config = dict(
    model='audio embedding model',
    dataset='two synthetic voices taking turns or overlapping, over music, noise or silence',
    n_mels=64,
    spec_augment=False,
    win_length=512,
    num_classes=4,
    arch='gmlp',
    residual_init='none',
    optimizer='muon',
    muon_scale='match_rms_adamw',
    momentum=0.95,
    orthogonalizer='newton_schulz_5',
    adamw_lr_other_params=0.00088,
    max_steps=10100,
)
Rows from block 3 of a small audio embedding model, named by matrix and row number. Rows with one number belong to one neuron. Each number is 500 + 25 x the weight over its row's rms, rounded and kept within 0 to 999. All counts start at 0. Numbers have three digits each.
After each neuron's rows are labels from the 100 clips, of 14848, where the neuron reaches its largest size: "lies over" is the class under the peak. Only what is clearly more common there than usual is listed. The data: two synthetic voices taking turns or overlapping, over music, noise or silence. In brackets: how many of the 100.
# u: gMLP up (value half) (model.blocks.3.mixer.u.weight, 384x256), inputs 0-255
# v: gMLP up (gate half) (model.blocks.3.mixer.v.weight, 384x256), inputs 0-255
# out: gMLP down (model.blocks.3.mixer.out.weight, 256x384, transposed), outputs 0-255

u.157:493502530503505468515479513477461483494538516481522444527493515531514481511526513524460512465481485454532468507524484523516499495519484512490476515515486537442514492483488550483505509488516535474485480489492522458541527478521493518500468460488470534500529480467546501460512504479501466540491499519513507490498510538432493498478530463521541515504517514520495544499527528510500518466518494529487517511520501526505534543465473487513488474465507531556523513510532520504470511480513492457461475488470550492519432531496441471495523525513511537476490528497509491490471500503489505506485537491465489533460522531487470510558491530469495485485510493515537521481493552499504490535484530482514487417533483503518545522478482503477478481520516486470479494490462491522521484487526493
v.157:526525515523521517518489493490473509494511517491500477508526480488498555513520514469497478493520476463520539517501548490479542460547483536495534500509476508555481439468511504514447497537540529488509448492517485470483483506535484482511444499515487462490490507485516566531486464509512506520534520509467470509511543542497437516532513500469506517505488518552484487507458511470484468499521519508529495532518524555445506498507514545459516481497481487499518487492484477540503511516536513483524479500481506470497502517563510525478507501483531528492513483487500463465451469506516510500485550482507500496474492505497500479532502471521475528522537488497511500528496506499503529480554502485516506481495508518480500432525495533477508600495465485500500527487478509506503494518476495
out.157:477478521481517513468493488484487475473485470537495525540538478519481527500471480515505501475497503491467513490487505523518551481486513500529517472497480516504491467495475456515473485487521522456469489500474483483494462501512525509516510490543488511493475487481499508491490518513489508516533515477511508514507584498452489532517520500502532520479457472470489530538502516513524527511505471470550476555475568492481438518454481458483566491540497526507527499523485534505537497501509533495531476477460538526497525493523487474534526515528501505470535520508512560529487541482496517482527491500459475508486464487503497514505535489506529470531434463497471528449446529521489501523483534475510495473502488535525487476515539512512490492514487460548488458505486479478494481532485501
lies over: low voice (41); child-like voice (31)

u.57:537502483499523487490489522483522509488491508497467502477525463515502506503487509502497463532495478542546465485509489462447537508497506515478489517456500481512478513459498445509507536488490562485482526514436490465527486544520486502508505520459488443481482520467514478555495504520516501507501510508508511474486496477471503487537552458517491483490522498485545554484526503493461518495530497520529486480522491477470500469487517508457429515481506479507458547483501500466453478493492501507509499524526460458511529504524466539503487501526537520478549538490507493536461511495481499522495509514514531454533551503499482481483534505487499489534519474496529500502493479498488495490456518523526487559509510487494503482488519532489556463519524432492534499522483503485556524513498467
v.57:524489524471519457546536493468539530532534506491495510524516503488522522476551551515514489505483509500539491482537516483513499476512453514456491540489504497510494467496480460537495478464515487484508537522516506479508537479536518494501479495475467490503491453519463496521496469484493517496530487553552520515507536482508463478519474521491487515491526485472522504464503492510540497486471520520563472457515492492541475495467465481532524526469500488507500522507537526547474533472512494500516515457504526489535482554473467501514511489504468456549499507507485483491537435503494510501489497510516534530533528476487528507534485503503499454460502526501520470525469535501501485426527503496517455479498508506492525506482480543505474505504499534507488512504562496516520524452529541
out.57:525495529516543512529523471508473458467499464475515516511414484517472486511519513533519499486515491520497573437505507494545499490492526550493510485523444491533514495512488503502513484522483492481480499487511510521461483488527484477479480537486471508505466485481473495426486494497488522531547432487544524519534526468527528463466466525492509450481452503519480495504486498517486528477480488454507513475510500498553446493512488485477515471486487526481480469491521528494528505525515504459502500512494505527540484467516506496496496484502464481481509510465486510533499493473530513557512493476470489526505528434495479530494489501554490487455472495528476442514480485506519483500548480519500532482514470489494491495521472514516541512483486491522514480503506479514449497495523507
lies over: low voice (38); deep voice (31)

u.316:458506488520513453541508510499493490547489504468505498503535534479500476565493525480488526494495463487514514505493496442514487556492490485521494457495507493475458486505503486494517475474530461517514474492494498514500470487516540510511511451436496496510543495490468495470496512510515523497491495484459533449512486538519509485539465509493512516507538506519471495536513475468541553505496506515474499512501523457530503528458540463495499571470483494491508548487461532525457482496508502480462478513481511489491509483472513520537494521496490532451506489485478511503557454447477475470530516479478497490486497472480494475499508483541528520472478514480529457482490558531499519556501522465549501511504461487487483485505553475494514474515476497536494485482466482525521512496520477
v.316:462511547486498476506472504490495508520481551491457495464516523535510515521528550448518481557490492483521497514526463578533509521464505470500512512509525497465502519493501493497505492491491493476499524533469514507468494497513506518481531467508497470468498511533492472505514534462502543486497479509447507489512488505520533473513458457518545494489526540461496518475543530487485505484519543514518485502538512538531473492488469523481490500488520503525517498488506498556488483470508537506494495507498443480472537472486505500495522506510480548524493506466506494532504547494531497477527464500513503472500502488518512509476485540476470557527486510536513475571520477472523535453475499520480481457457497502458497530480525521447489498485486539492469479478478533505473508544460525
out.316:514512501509493479505495481490465482480485511484489501481505535487531509522458466540521518527522497473465507454536523494544481522479487477471520520525514525506528504501546492523532510497494481508509499464508555459541494475513509488479528481513516497478451506505490557483474515511500477537562530563439517524536546514464514483490481509491499475477541514500501496497504470486493484522522501487485469471531479542485448473518506498538539515523503483545507543540553507453532520486470477514500502490499517496481481534524507496526480468531504466513496506540489499493525519483505493502495530473472536471496527510520496470475528438451439526496477495493491513497500486499480551514495485488506507432504494511516497469485520446439479519501526505490484518506533561494495490488505533
lies over: low voice (46)

u.274:534501508496518500495477473503464521487514527484495511484503505485489474508491560505505534525508496493498525501496503476444517471564446516507497470484479483459486507502462527455525525531492499531517520487535508474510458516467488484495537489481504529465503479475507484522527473507497518460498490511496493497473511501504526454531491523492442477502534484498473489511507465473493476484485448459492521481480513488472519500503491530540478542515498542469467467517505484500511482479521458483492455498500539479511529487532477502524478504474483487528497498483492504469521555530527519525514518527509517480533499513514529508463537530480533460471490482479514515496540500513549530491471559476416527479490532540502453460501492489423468522481497516511501477482509501523521491458446526
v.274:473481496521541474495498453500545459518510442545508492481470503512460526485516500483481512480534476516464543497505492475506522508502460493520466464497503502470492504472549475466501482513467458485475555495509524499484482461501511476544481485511509512513546530547463495515501478498519503553431498578508492511513492470520508457488500541500540472523477474525484494497527533468455497521493486494502520499484526484484453477513490462512475479490506539535503489507497489510501527517470512509482485531467515514524538510524525471487484482524571470462539502514491481502491490467487507470529509475490515482458479468483495477482479532467482482520502483483526477523498509496503513470501532477505539492485451483485470512469544449511516546532497476519517499435528516511507503485510509
out.274:453485471493520477475549502523520511449513517492495458506496476496493492526516527510521488476508525473495510506547501487518494499478491490500488472494485472504500530486509519471500459486513523501507488510519493460516556487488475507536487526530490533506440513508498483535495551514512493522516503535502471540499479506476477513487513473461545529467473448501512539516513500558542501522468514514456500507528536505500526513479508542474526528481505495479510471539488505498502481532539462533514507424495524503510447452484537513486508438517453527486467511502504453497448496521516495519492477517541460455540496518495514460518499488472474483519506529577489461531513542487510501534470498533520468477503504494513478505528511534525501555494526512505530531512498479489493507497497521
lies over: low voice (44)

u.66:485506480488457502468468537508491480537486477494526478490514516496492510509519530509505536519513476502511477506517516556452493496520526541484513473540501548507484504505515493531514493522481471440500488493576530473521465516452476520513533541523546446467513520510465527528476486487447478477499502511490463519467551500537544502431485531486509447475467483523449530484509493517457504476505510483502479499535474524477490519482502482531475462496536504523474498507517479494511471535503527511507475535492497501531531564502529461490502476520486511500501537518520457532520505437513499525501519489445499511480464506487500538495496505515511488507454543479495482514503509485493500508513476480526538506485520532495529524473475484480503498462536508529521512481514492498501474452512520
v.66:490500513470540508521475526452498519537478506507491478496512489514478464510509505519473488499493468534512487515474484560505492498462479498475533503521522509521526477481459529518503449510509524480547519508518478506485496457490512479453543530555456483527506504498497532512513513491461505470512473530490470498523498460496465467502473499488516456500482508544497542518502568510515536526521470518492494494457547476474538488501462482529506520449499526498532481481501474517521489497484479481527461512493496476515490470551499478493493517534514531514498495520521522461506536505511503462514490542477507512556477484513468482501486502536467460477553486500464480532502534539507528510512480524491532518546524522533502535489481474506462495527556482521512524433506486506472540505530534
out.66:475503479463460489500486487503490509471458533490514509466492484510508519491513504482478487488493506491495503520459503444530525477470446505558482524522508507481525514474476523506555499517501448503553503456490476511483527455426521516529540486512473491467520499528471517528506487507506482469458513520485472467526448507471509537466513482535496474469497495507523524472505493469496470499527494504525535488495451551492493499531493544485509522472523527552519559516518505482469507537463532489545524478526510525543520555538542531521514488490510514488503544500484519468516538526522494502527501505495471509541505548511510506447489520506501487475483519491483489492467550527507456532464479510484530508507469509474471476516490457485503522504517519528511508477506467515479510510498507
lies over: no speech (71)

u.107:472471545473489501527493545466489473496466517510527528460543481489513503463478497481490509465485496464511528483512491498502486509521494502518522466523509524497482511518540493474495508506496522502518535524490457533541475475475477495512490485508536492573463515497509496534571481528473515473516487485576529506501480506499524527506531478499498457501488495442494507523428511494510539514505502548498548496495477515489506532508532501514484483486537477488477461497497519512474516453578490440481542493596481519479520524540503503475477496512530466503521494490506490480481562518500526506505477530467496506473479498483528478514495483484515517496530490477505504541481508533503472503498502513496511486467565492473515503500494530503503536508466492523488498462475507500497507471528500
v.107:505452503489520525517509495515515532528533487507498481504519473494539501517558514496520507497515505498479508492515533479446497502522509494522493540491490547501520552494505446503454518549538527486522501522495518531547499456542551508544534505523476508489498477524479476542515513478483539532480467557494489506486487539510488515520487489474525527494518460503489510446496461505523546432527526498436448545495470510497506511521475510525457465478493481525527492515508490548508463483457496499533462474479483470501556474453487507477530499474489548502514506501500527469484500497485495521533523522500509459500496513517539481534503528500510522477528483470496471478485494502519516507516501495484455518470479532508541480508498526499535479555506501534529490472483521495493501499516477
out.107:497507468508483518512486488512505499484570506497503492481511505503485454462498501517473501530534482488478532509515493513487506466489533488513501463522518465496474537524467512546513509496460510459542483522492501487517534494522521477537507503491456497493481478504509449460495476478537492536493486487463455467486495510499468468468503510522528498491485483492504497474509466494503535527515526508507455563510480480501479464504498477498516496511528493484448515495563463557526490527471472537531482491479509474449507516509475515498563443507521517530511530533489497518535527493512485489485492475580477525540499529470554530456489519492533469464472526484531503494517503494511488461526512488493477487495440479512511480497517519476505508523544491485472520512436521483502545491526485
lies over: child-like voice (51)

u.363:554470490474474485510458481502437499455482535545519530507516493423542517500469463513513554499485510500469489505524513492524508531521491546464536526481505493487484497503487487539487481519504464418503511520511495495492544532506503508488495491495482538455550479548511548523497526480509468509498514547471479495491496520541502548466533472467506565504501475504517537514506468529496480499515534462495516515509494498501491468498507477515492517495515505469478483521447472496487497525476501495477533505512483470458497480497493527494518480475485554489479517492468517492521485490531467524497512512514468525534513501527502482484475555504488497529475506517537555515501525487499519459477509500535472507515495464457513470493515525479466496521488425499481481496471476510490491524500482
v.363:516474520480471506483498519481464510527501473470501498511502522502517501498498546517526485499489534518493495484528501545475482531499483525478492490509512513476490455569506465495494511497531529455521502555495485519481526475484482529523472506509483479497546533468514445487510490503508500491515420518450474499495502504538504513519481451485473515479482464480510512497476501491503544503478512535498534516481556499488488502507501477498550494506510439486506478460469490471478521528509464491485479495536506499508500503523540454496516511515495565500527507478562545546492519435485511465490537506514513470515478515500480488477492500524466499458445442514484472515480505506504461515470503543525493474475475524461470510532515509544507526499509506462491513544493492468453512535508469
out.363:554505480521476514496481463516525476504459458481525510515498480471478489507487535491521510508468512461487469503477462499498469514483502494486460502490449509488523492470481505523510493483505489542474496481461458463489502466475478527493487530461461506457481492476518516491514540486500517473512531502524528489530515492549499497537488529483484539487477513478491535496496494482488493548469514494534497480483485535490512460464475516526522497536502484527435480487467540515478521510507499486534535489498542519532476552501526510506504495455514542434485494498481508511497450466466501471542483481515499512534499529533480503502522521487515480456451444489496493473498494513474549460533458482518470519463473498490464549531472513527532542500507511469503482550509520545480516482527510
lies over: child-like voice (59)

u.227:507526480466537462508508501513509510503481550519522514541511498493488476513529512565517498498527479501523504474499522470487493480514518499471505480485539503535500514532468511531464540478554471481502490514514485511486464456498491494516488534507513459510561512509486463512485462516514502500533492485554488501498515530501534483499562538515487469538530512509500493498502438487516476475495515491499483488493438483506471516556498498501491513471481505476493481502504484524546496508499498531483527524513489491489510502484542486475512517551475469544543499538500507501478531487547458508504501510529503575525469522489503492501515519503492442503530455525443473531475506531502492463510521501505461556472448482490453444503508504494490562473493532482486531496489502524493503468478496
v.227:539494485540510508478449478547465495513490517531523473514525523477497499475426497546502477539517504503541493504488503480522491501535498450470523476479486506498491469501474462492500540507482510506533450478463468483492446528502496484465503510473468506481458524531447492494480479514480502547503488457470468511508501480473456574500497497498498469523511519507513486512535494479473500495503467479507495491562515494518517535493491498471500478492514518450547522506498505505532469506530520469481509512480513473484517473469585424513510518500475505512502485491505519514514508493501468465462508479518496500474427497505518486517487484506487537515516474475486473495481530493515539511504474496528496480511523495502476473470485485494510490499437477531504464439476475508538491515522512
out.227:489498490489500544497425479498523491476528495492502514474506480502455466528494468477468460499518494484525531516478444500507505490542487515537522554512483517485543575556526482514494539514489506496486508500489506468495514593511517470501489499472507478512488507500528491508512466517487511524449477508484508499504498494494526486504448525477532549472508537535474499505514508487494493498510494514494521487477509476528522473519554484530482499530523510477486504482546511486477498512500494512520480489484513502531488504486525513521548490505518570475459492496495502516517545415532521481486503507497472511478469518497481547495512519520491582485463504505486499464506474544524556530519525533483487501524519502533460476453510497482482491511505528502478499514505525529476507493512460
lies over: low voice (31)

u.376:511528530475494502533525505524518468526468500476499536503514525509508462499496484499464497474524542504537514515489542494518521499468489477494525506508506509523497495470503451511489565435474483533484505540498537481471524503504507512462531539519495476500477495511478514475484497522494502486463499498476490450533491548526517513483547498461488483531488497501496482440439501483500496455501537535529473515486504459456518515509492445492482518472517528499459471510477515527506543485484554455549543492536517528540471544488517498515518513522525497482501507478500513527490481512523454498477517486466488457542486493492464539453524507493521510466528479508501538462518483517532486500530484499527467482522489497512443496489511533505463505549484484502493487488475538486551509491477519
v.376:494501508513473492459519530460465550498513485526544457491498511514521493490472512498501496504528494491495493485487495516484505468497512547496468508464477488492519485524516529466516481534485461465533528508468513530475500507540486496509477494500461470472484549468468497474532468455480511428479518479501524515503527515478478492503506483465515547467508481509489483488499518470501468500506502524524530532516489520536462519539490517484559506525468542473533518507525484489482479454490471474498491525512496499497495504499479510486468469488499534498473476498455515533463526469519488524519521480526483475462531492493497512484551467596466472523512524503485505496460522473452509512466501495494540507459488504490498500527545476496485509533530519505421504441470506480539512486520507
out.376:481502500485506544512567504521470542549522537502484467482500518494483459509526493538498499476551548509530450498506489535515526486526535511489487499491472455486452503486482495492463518505448497497488505511489509528523523532516534539495514478512534534496538547481533512510453486539522478490528541511489486511484465481496471471492535494506506479512544528524527505493507510553535526549513499555504522479533496488506545478485520498498505531455545492501489522503524488499517448514511509525473463480504502480504526500505504513465477471451495512515470500493496486462518495501460493513562513460490489504487486529451522546569496529468468464526480489509498465485472520481513490497467509529527505504498476448506479493487512459488435492490509506538492521513510519492510499517483512
lies over: no speech (78)

u.65:473520495525483487493455478518492462525549500490494537509520472499506519487525479506478516491486509514483509473513512508488523509508470477526463501525538504527516493508499539462510518473480506512494505486501517503490492463604538516469484482502494472486490481474477531505464505490489499501496508554487525482556462488512494507467487545514527472486509521521484512530528482496518510519487485514464475517528497485500497496484481528497467546543505452515503497487556508499497473498537491496520510437486562471508548469529510500497494525496517519516505522454469526513516513502504499483491524498526533550532489496440480487492461510471451494500484522480480518509473530520487508535529513542510489456492527505493526485495518451479485544446516450523514593502496493540547489484512503
v.65:457526540497490500511505514501465510494499479484484521535537504484497512508537481523501486540518479496506508482491491473464527505532570493518477534484545523515505497536551490480463500478521475486517526534525510518474413492521503521511473484467461485464479536476474521464515535525449515485540488492457501468516488497461480499482493546507493502562510509488475516455552481517505490489474532498488497465532499479485499500445508492480481479521455467503476489533531504505540514459536503487514498511495493505507488532485497530474495484491491509458484523470520488481493493498521498497479479490480533520478492505506479517530506494435465514510503569533527524453477539509487511470513512472525518488460482507465482463489519476484473510460500490440479461481501530499491462469513538
out.65:506552519503504462523519483476533502515528508481485509484500467464486491524514531497492477530473500513473529508515505498505493490464466501510493510450457486494467487513493531520511494506534521519553516485460479483522504480490515448502498502501494518500497535507503501453482519512533544534527414520477541469511484472434460490487531534546510570491468445513481501490509497519524545484490524528481543524473489525500466509462538515525491497500503524484522546527477493496503533490499462492515490535495499531495491485469542482553483545488495492528461519486482483505441509517500503503485480474479487542468475482472508496536478513489462515522456479478505534476505467541528539487485462489525475550504442505494522483489495521486528474495504492512509474526449524499503500511508511
lies over: child-like voice (41)

u.341:467473516525477486527470473509497538574485503535518514481525532524483492495470507467495488499509497478499476531537509507431497467505466513522494496523484480526486501453523476501468517484510512518465474524478458501488537477511494481483475515535488477504492527486513468538498505532503486477477459537432458495516523455515453472458504510482518468525516456452489497478506503510475512518493514467486526532521460513439510518518489510517497514528558497516509512470477528478482528499481499534491484512479472517422496502496489521485456519518501536510484485525483503506474472572499497526498517502528485515473523472504492515522517550480488516520558495506499477527492484537480493481510509459483540485470521471471507475489516461505501449493498504520541483548517474519490497520481457
v.341:511498513522454467500523500491499532517524477499462491495499494515481524481518532482482500491485546442533475495506484485473532526459489512517508484500502478495474489518491515515521530470475480493500558489497474511499457492511524512503504513494481551499498519466517520498497509519479526544500448500511533482479517521496495470509481585447495526507463495491483502521500516546478525505471489466540496576486515454545490468461503522483453485479496474503501526516521517512485497462506504454502502469496480456528532508500474549469494508533530530542485512494445480528513454514497470462496537555459503503501520475500532469455507478481468520485537507470540538526481526519524504475481519473529511508457495499543526513462519503490467531510545504460502528468486520498515485509501498
out.341:512524538538449470493455518535502512530485506486480496517459490493521467510438522532488469503435484523490506475467538488486501521459470527520494449490482516499495499488511480470527510536513504526506475548504472512527488539490509536492476490484484506465533507494488521486468514468492481559568511506484478518483461520477523461493473525522502470460533524509502504505476521475518467496495479558525525474507499492509466516487525501526540463479519539503510458523513481507457514542508519498448475464492501522505465487489528457508546470470472493473537517516529513531476471486502475504496519522476504484555506512485546521540496511461489484499485532504519502465541495488456511452523497514509507528522527485508515514499483497511483459552502454513485507518523512511495535513489462
lies over: low voice (33)

u.198:508497503500478517425525464479504516488492480527500489463514477479502507510497464527473506480501507491512511468462484482504533476454525529504479506491444481528536489498523507504494485513540514515466481474501517510436503515535542511532492489500482484485477478473503482464484495463491490513516531461453494515495470509470469475490493485521438502472513528529528465521478447468514480487515507479507480567487544476492499498469505545490523485427516509505535458527492501483527452508501542504488522512471509475543535516506510483511525465539495521482490453518484500512551516518515473498496476496491533487464469489508494521504471517534495501511520475468479493482521525533485496542469506517468462502526494507521545533512517557512531505514545496487463530484458547524517516465539491
v.198:467485536500490461500531492455512484468513446496490494514507537498508494469513483504481495509475520491510486458485464523470504547508495543488542496479548521491526496485554490504495506481511499486522513511518517504508486568510503482505475507537529522519547498516507484521496496482482489501432496516495522479472527521486491476561513509475493476507431533498473550505498516468487520519501533486506514468496527528495488512503496511496488523482479472453487491537497473459505504518540528497499467486477497463468483490490586494456505513491472503503508457515480456497464477472521528443503480500521530539497490470503488556483489547511491558470528510497448496482486497440509470495513499483463533477501528501481483479471505455504531503517477535495443519507522538476502479500500531
out.198:499531541538498497486540510519439491492502484468534464532496478501487485496552485522481513444513527502478536499482514500464480570492526554551509484526534503495505480525522474524518466494517482551518526511487485538504465507509534499503549503496478531514489514463469483519492451487511507476554492496466509497453479487562455546533497499509515459547482480491469482529520493497484503511480477496561472499485537514503471511500530464506529515466491537516515542501512489490511506482493530502532449505492485561522503524519546471532527497500504529493492517474506520492456487537487520539497534494518511498527467499520482479542525479460457538485532496497490502532505500495525493486508498512478492477508530510475488513454474487473491495477465527507521475521502483502559489491484484
lies over: child-like voice (32)

u.280:515516465441484516533502463485503510480532491501494478471467506483501503452548507439467518501481498468491515467523524510537505499484485506497486458540550505489530487504488503464489524495462468503490496494482504515489518519476532488515520485494478522510483493526520530523510504508512521497479501504469544523499504491545519497486536463473482506469479518523546457496478522512449484517498515472487482528494530500494474476524527507527521437503489502492476494514466501473433571509471509514520592466503494481516484483513515529490497526521468521501499494495486525516520483477548486529499538510493488508511507508536493444502492502498519545536486505517495519536495494475508490496520500557474460541459565530524506522458483505556512529506519471487491439522473503471507487466501526
v.280:429499483488480475475502517523470492518504488467512495524492502463493507517541492461482472497504474477470484500531522489535505555524517401443494507502495497485497488513524485481498542500532505550507468519551488496499513478488522506508467495493441510502496503518517499512514520478440504494505474495484512504462537528514507495450505511484490510498508545542500495525519497504522509540463490436514539468455494460514521514503488502494502483513547544459464459521466480497461526475492493528513458519509485471526494538534514508498547477505548525464492505462508524516523466466509457520467526467497478530499521465517507473507487549475515494491504517522461496511517568493513476458499507480490534500530500496500506459465506498531502495496500497465469488500471510477518497495511465
out.280:477521472533512508500404510515543500477462430518524485503489497472471477511479490496476516524453509493486499504499498514476519499492470499492506477547474519476489490501524507488493512472485486466496506514518550457502485503513471529521511456491479513492513510494546514483541477512492491508487461510524493450516503501463544486509498504528491493475498492511472503484540491524477541490509523443514486462516466497517487474497520477545558455500523519482483487482527445497513503544544490469465508524497534509535494484510492502491462492474461482519510473501516484460478463520502475500480476451555511503497470490470496518502487478474508516490536493494492472518492467532450449494519478506448521497487466489479513528494497507453468520519518530436491474476512537532497547546465496
lies over: child-like voice (43)

u.160:514525501521486518512497504497462547458494512498463476492511520491503542508491480518511509499508527489487486525462482516479475503529518463463472523451449525518512531510517510459498537508478494520470514524470480491514522491491492483434473490510509460456505502510535467476482464517511547520525492512551507496511494470482523491534526468516480488525513459515488498472487471453485514475445535512516510459513513533453454536500494480438480468463480524467485487502509496458498493527496543515517511487529511571491514499542493493485476518457537498480519489471518503499523497524474487472499524521509495517503487553526468499485505457478488453495508508467474500478494470474506472494475515447514498515488476467474524505495511557514475562535495552466482503487492494495498526553523524
v.160:509500504493555476454542558548496506513472473523501496443504512515475486463513494498520538461462539526488499502475487472488492484470515480543506472503512464537516526541489492493487517506512483499476495487511504519542530527501535501484497520504525477524483492486500479521490501487439526490486485462447502521500480537516506518520491509491511510475474500539529514547492487474458490505524504514501506485523480516511541517493509461463492472460409491510498502509517477496505532475506476526510507490514484461504515473502501512560451551500517461472537493473530457504478454531551497453509511521519507497491514515505483513468496494483510504546556507508501474519493523463544500511494472482488504489503474577460505479520485515527481495520475512475430493541495473516499482517478495
out.160:485507530499543521499509469561510471507468488510473523511470463475511501538484534520502494483534492505500483452562446535509517485474511466479491510507547485469479512482496467528460520503511487503509480467470518466511468501501488502542516496476497496532530481497512510560490535484512491484464491528499490528478504424494515495484444558452515508460497501483487464488508568508502496494480501518523491511464469505489510492474471531486503517487539531519508495445492490492512464505474500480499527523474505506531526472488478503499525514532478464480538507515459486516508472511518485492483516471462489510491476514514532533462532531516458504551503483503471506467502499483509541554535504473544501525499502430527540485475504537493520468465484520531523475499483532471495486500495470
lies over: child-like voice (37)

u.307:513474528486501470479515539502503494522487530497486529504485502520499556500474517477503500496484484494523497534539514488489484487540546522490490475544476490521517512513494495552499516493550522498552529507536528484495501461471451486532528527478497543534494479508504494484468483553490519500494483532506465477463503537482487470518482539522478526489506520489482506478530481509509504482512519487461509496475459521490507496496509421530480443496539530514490486446510558545543464482473530514512528452485529474533485478538496488496483476508479484500474483527449533493525499469464514473516509546519513474491505525492479476471503465539547515499508496498540478493521520504493456500471511502524488541502461480459535542494501495492483475463522487494492547481494527464484478489465449
v.307:492473495497520488514534555454483490546497518514523512508510519528493507514527511526531467491484496511499537498505510455511496492511512509482451466500519487489492507558528559540472477491506527469504496500503506475522511484516436486489487500508480525485479510455472529525510472510493488502470533466516482495518562528501459517519497527499488515515491506515529509472503557484541530541510513474475527556543515480502540539516484512480518513497489535539499495469497501515486540471513518501478518511528469480474516483529519495536477491504500549490502503515540502484503473554490486527471494555520447477522507501545523509484530513473492502546521560535507481523473468501544462529497501499501482503494525500466519470562462529487459459477515499520481516478560527504484506512469468
out.307:507555551503528460494516468518523504473506527490509504491462518497503502515483486560507525504476480488471488533487516492459475490497519487460526496456509499499468514506494529483509477540552503536498519503493496505512521514522491515517501470520499523511510526428467512527516527536452523521494459498553505459482509531512457526472485479511496490499508454490508557492513506502501512461494470489498534546456456495540479505473528488532532476489460520539514493463437474437475497507457494498516483536539505463483503492494524494510479493512483471517482518496466495519519523516485489504501534494512540500499481510513498569485503498482504479468466497500495474511445463496464489508553482516500513497456481463505488488484462522489488486514549484549492483490500458505552518464539486
lies over: high voice (34)

u.82:499472474484468491465533537462520527452484487517493487486541477497502529503478497548471482536512476532516500482472506541511473501512460522484505499451517501525503508470509557451467507495462517490529532476489491511517470532493493447499495479563495488461535476493500493497487531503489517458475530487528494454521467503508490533513468507523470503498525499521503449446492503527526514486519495562517471514488550442478484504441496484487501511490535500538511482510490511526477495471489479492484472481509507508514494523516470501476464506522489478472528515490468480532510508494453483489494468461499524494502481514455466507495480485496498563447513507514498463540504513533485467503471530527508484469559478485524547466471472493487459472517526481501516492529485463489476547514519488
v.82:510517489509530476464467519457464517471502517519510473495501571487512527494471505453528488485533520521501482519491480460496483516525501534470553557508487476498525451519515521501514493540519487488501469497551509478504516483533487491510534503454466487481461502477493516465514515486536527519517492524491435482539518471513499496502496546523526513517497498509493479438504512509425473488521500496502472519498534489485478494506516469501537493467525509451517499493489483528502517529524462521530520509518461499528519492485507488507461469497423472501477547542470488569508475500497535483529523508507473477523519534530463491530479495500499492513529530502470472511465516481536563481490504536520501497527511517506497516504539530495504482507507498468479483522452525519496528484456503
out.82:461489519501483476541507466516470501482461494454519521540437523485462532444486521559519451493469531534536503493485503477508521517487510508477502514491535495484458430490435531490527503487492487466467483504471505488470504474530535514496470508461454512510511511530493484488483503499511482545520508505470506508467582492482505568513488469500512485517517478550498503550488487494528494481491493501481512499547447481492504492525496480484455491503527506494480481548511526479512473518474544504525494461482482488506543496475481506546524481525510529480481476503500490481469521510496466524502468548472486490520501506481472511497558499502538538497503477521518490528507473509483487470491507476466506503523491464479532474510542537503495487511517476490519512531480529452504503527489515
lies over: low voice (31)

u.368:501454496510530530523493517489493499451499457521509483480491487513549500502461474486545488530497514482492506524467518479545493521501489475524483525532500543470499536450520495504504507453507565512498486509485465515499516512476525543504495512500521483498478529502498531479491530522529511511491542486504490476500492483500494474504494502501489491487478509516506541504518498463445470508447448533564526524555476518471452540479502506486510456512487485517518525512516497476461522508465507530477484516479517531555550510522486493480505466433481491504527534489494477453458467487468519500468527507570518488547478498465500473506497514517498492522514482556513461491495513495507506546460518470522490513494479514516483503518502442508499516491481563531490486469512483475481470484475505
v.368:491459499517507511481529520577488475527500509452452511486479528507458486532494459536515493521448462564475493509514490495487516523476497505505516483511485541468522530512483510503513504502484523501532490482500469484481469482484535478529556480471496505512507503540530472510517463501488507451470511481478497504550513497544475503496426465471545515510547553490472500463492491500493501509527470518501533502475469516560486524464484502556529452507480505512511468527464522524491505530510537468555475506530523474522510495493495502539508514460456470494482509493501497483524495491483486471497511521505494470482507504471505520510480491475465488488531475493477447519475511531472488466523486479497538501454490522514505497485498495457520503494537502524491521503479550462501524480520453
out.368:544511546471524477501541482490474518466533478479526513511551512476541498499508535550485482540534496505466506523531498479460514430510512524548452460484482493515465530530505527507469509473498501508476470507497497457511531479502532493511477459437481507450508498465509473511483493481466481464490496512436498484485491473516486534494463493493480511484506504511478472510506449526499554523510533510536478470526514460495496490494499477495487507479495514466518499513504526481524461512460535530505520481484522492511508489482507570503514482535544493477509434506516497533545482491513515443473463493495491517496512517536491490467497525508468497528522527463496493480494451502501506509510493543501516501458487506491561529532511502523490522512516530522516464480464489489495511476472471
lies over: child-like voice (31)